A small multi-label audio tagger, trained from scratch: rnn gru, 39062 training examples.
Rows from block 3, named by matrix and row number. Each number is 128 + 24 x the weight over its row's rms, rounded and kept within 0 to 255. All counts start at 0. Numbers have three digits each. After the name is the row's rms in percent of the matrix's.
# weight_ih_l0: GRU input weights (gates r, z, n stacked) (model.rnn.0.rnn.weight_ih_l0, 576x144), inputs 96-143
weight_ih_l0.239 115:118169106111134114155125152123125124118131095124169111167119136100096116151150137105119048092123151112129132160135154134106116170154126088153147
weight_ih_l0.240 103:108113095098096111125130155110137129206124108157126108141150137177174159159142117122142144143140149144172112172085091109090088141130128143141154
weight_ih_l0.241 129:133097163095112145135152137123107093163133108162105140160159113162183125106102133106154102144122147107160112089167116100160146124134152081138181
weight_ih_l0.242 105:147147153135101123080161126125122094127130126076124066129130113151137159082096090141142120143164174145148117110135061128128112138141126100107117
weight_ih_l0.243 123:135117099145151117121159138087139109129110137142141118100183127112094116117131106118151148119101095196135127114110134146093133168113136117127078
weight_ih_l0.244 104:095090110104130135112125154134150158094130167153107113137115066122110165134132168140100157103141119089142156138138169141147087128127101134161112
weight_ih_l0.245 099:151118110131147126107099135115114159118139092080124107144139117110160140139102096130084091091130123123144133116087125125092124098163146144105127
weight_ih_l0.246 131:116098112100140116156151117120134122140113126133115132146114096130106164094123156099113103153142082135145157135109127154132127112144095121116124
weight_ih_l0.247 090:127155131133133110115116154115132100089124134081160132144137095132169151093123108142081140123143137163121150149121177123104121160163133144126163
weight_ih_l0.248 108:137113095120112106169110103117137129145152140160131149165138096133156157133133096131143132135103145142104136139121164158136182104120174093156110
weight_ih_l0.249 107:104169118138150088110119091114136112127173173117115143186114128095129144143145145125104143094140133155157125165121117099162127114120129112146109
weight_ih_l0.250 108:129125146127162103114127144120116159132171146119121129118145091107129163089131132100098164132139143146141089123097132094153097104127123138136132
weight_ih_l0.251 112:150153102124105113134128098103138136152100134148155115099172097099146135148130099135109103127095095141136112138130161141113120141116105098152107
weight_ih_l0.252 104:147142116158136099133131114106128128098089124166117164143146156098136119095106129127082135150110103116136182163165120171110137107120092118143086
weight_ih_l0.253 099:180140130146171110126122130122146140071150147100109086121122133117117172141139118159114140082132133095129146128138081097127110198100119171126068
weight_ih_l0.254 135:102151086143127127106142140137174140135147116105126108158104115086162127128115077126121091131155149114165147165161156131115098130099139142124135
weight_ih_l0.255 139:158159101118125123085145134138085118156139144113130098144144134086167142135057117146124097123130131142094168114091124116138135094131145093107086
weight_ih_l0.256 107:094097124093115150129151109161178082125105135133123115156147169141104166097161119124098167122133106152124108148161167163176115104123118165127138
weight_ih_l0.257 109:136106127076159115100100138142135096165137077120141161120128132145080097117132107115126090110123089149126156140123122108120102163090098145169140
weight_ih_l0.258 132:138142131139158120118084116141123139125131164138118149114105147137109149160152133148140117113128121108158119140179135130141134156152104136145105
weight_ih_l0.259 126:167104145153136141149115084127137100098145144141111135113140083095115137099131145161152118131116150134157124133113132133092117112102126171121125
weight_ih_l0.260 109:097114142137113134117114111149142124159101075127132086116150075120154127149094093138152108119146156134133097173107133131126067109067116174128135
weight_ih_l0.261 091:089153148133134098111159135136121159179137122134136119124104178134121132156152106164093114144146122140120140123157116110105108157056125115139120
weight_ih_l0.262 107:119113103130159157115126136129150134094101090134161119123142078106178152144118105083109126122134105080122172109141143104131129149162136140128093
weight_ih_l0.263 114:133087118118097136142109150131099107158103092110096148157139160150124121126097115124151091140148093122131096057122103121124154140124145090132117
weight_ih_l0.264 125:150136143155175133123124118144135195097125178143110114161089127122144129122084102156109110116138121121119177149118123097147138151124113149114063
weight_ih_l0.265 133:121075184128125102137083118124120108164156111141151118176131183141157116108165108124131178135115121125120113138129143123100128127123111144068129
weight_ih_l0.266 107:098129132144135147131133161114117113111123096204124127118118154140072134110106131113091095099112118108081129089116153107118156121099136115118148
weight_ih_l0.267 172:115104107144169115072123094147123154122138159160110136158123157096167150126164088158122134107130123113147138133169118117128133117089061125113144
weight_ih_l0.268 136:136157108110153129111092082122133125118134099122094153154092140142167147133154122156088107109124137099143139101137122135139127118135119111138110
weight_ih_l0.269 112:149096120150122150114162115094131120129139117110150104101142080143152140175142117143071120118152126110103158159116130120103116120109155130120159
weight_ih_l0.270 104:118099139134072129099128122139139144148142134098108119106122142058133113140145124146144116141116111157134145132168131120157069122141142107142128
weight_ih_l0.271 096:116133145115116149204101110137127132142118127129115154090109111144133164145134110086128112199130136165107147127135132092136109102161113183137109
weight_ih_l0.272 115:129163121095141151132123133120117141114090134118154135177128123131131151106125129123142116126143108136133157116141160107161147076151148119125121
weight_ih_l0.273 122:104109153131146152128113119150120096163118131126130136172116084116089088114118112102121140088108116141129136125147130137098112115116112095127092
weight_ih_l0.274 102:056132135152138108142155167145115141170140133114170166171123138136156090169142103097159127102167094089150141128138123157144134138130142125088158
weight_ih_l0.275 113:103093136127136124098109085159113119171080142161129122133113146117119154145128095163095153166103096104161141142160101144134135130111077107118084
weight_ih_l0.276 117:158114109077145157109091103140134096138085092120101104156107118104125127108146097134139080129114127135094145112135130125145114138094074128115122
weight_ih_l0.277 138:132117123116114100130144125142142164147109096156122150086141117121135120122084112127130101128104113126090112107097124156072146113090148113163103
weight_ih_l0.278 109:113137136126095117096130091084117120130094111121107087127125135067107146187152104125089124121152099160123115139131132139110112114091095135134145
weight_ih_l0.279 119:117118102101188119133124139135135108157097120101155148139106155099101113104091141181121115117097149118121168135114102159113099145104110103129106
weight_ih_l0.280 107:172134139156198105137118121155124130140123120142145138098136118145092115133102143163136096136119122125140094139177139167099159128111120114125107
weight_ih_l0.281 135:123087153158119114146134091166165173145161113113168166132142154110132137166154151097122132148136107140112112121150142138163118103115122139105093
weight_ih_l0.282 116:141090149116124152094139105118138132136118118100155126162179128086132133150113157164089201107139117114191111153140145136124126112131111131133114
weight_ih_l0.283 126:099097100072106112136118088105102114124104138142133102156140114121145136137176126079104136171124129139132199140142137173138136117126100129128162
weight_ih_l0.284 096:108083133116102127140107113093084109136112071125093139159098122110148127129112117101143128099165136125143093101126169114092121119146144104101109
weight_ih_l0.285 117:115152150128163064107133149130159132181120089096133156129139113162139181103130136114153092106144124150169143159074134126126121108085098084104123
weight_ih_l0.286 118:097159155129107087111143098071129159114101078100118115121156087125145124112172106085163106131162138126175131124150130151129129125098130098134154
weight_ih_l0.287 112:116114131112111151126128124129146114178136135140068132150113127140126119109156114120149085094098143150093149093199163113153115135104132122093201
weight_ih_l0.288 135:105171121136118142100136084116129149148153117160134142120144134082153142110081155165155136119086118136110142133130138144153111078140145153101064
weight_ih_l0.289 125:188128119150150166159112126147145128109102184091100142143137100150118129107092110094130067129075150123146136091120097107135123129144119150135158
weight_ih_l0.290 099:111130120131101086137110116135103117159103123136139102124124167127114143131127110139129132131123109120110120094115091121167156150127168137103132
weight_ih_l0.291 114:093181105122142103159134125119138087151128110111112136162157131142134124114151155129153154150139156117108115165139124124103136183153116083152141
weight_ih_l0.292 111:160147121166134107165121107138126128136151132126128123106165115110079159130105138158121126125087133120125158146129145110147130097142123131151138
weight_ih_l0.293 115:123095122134112142094126139143107128101134144155151078175133177103159163094139117087151118108148119111121131094136116134106122127139155147126086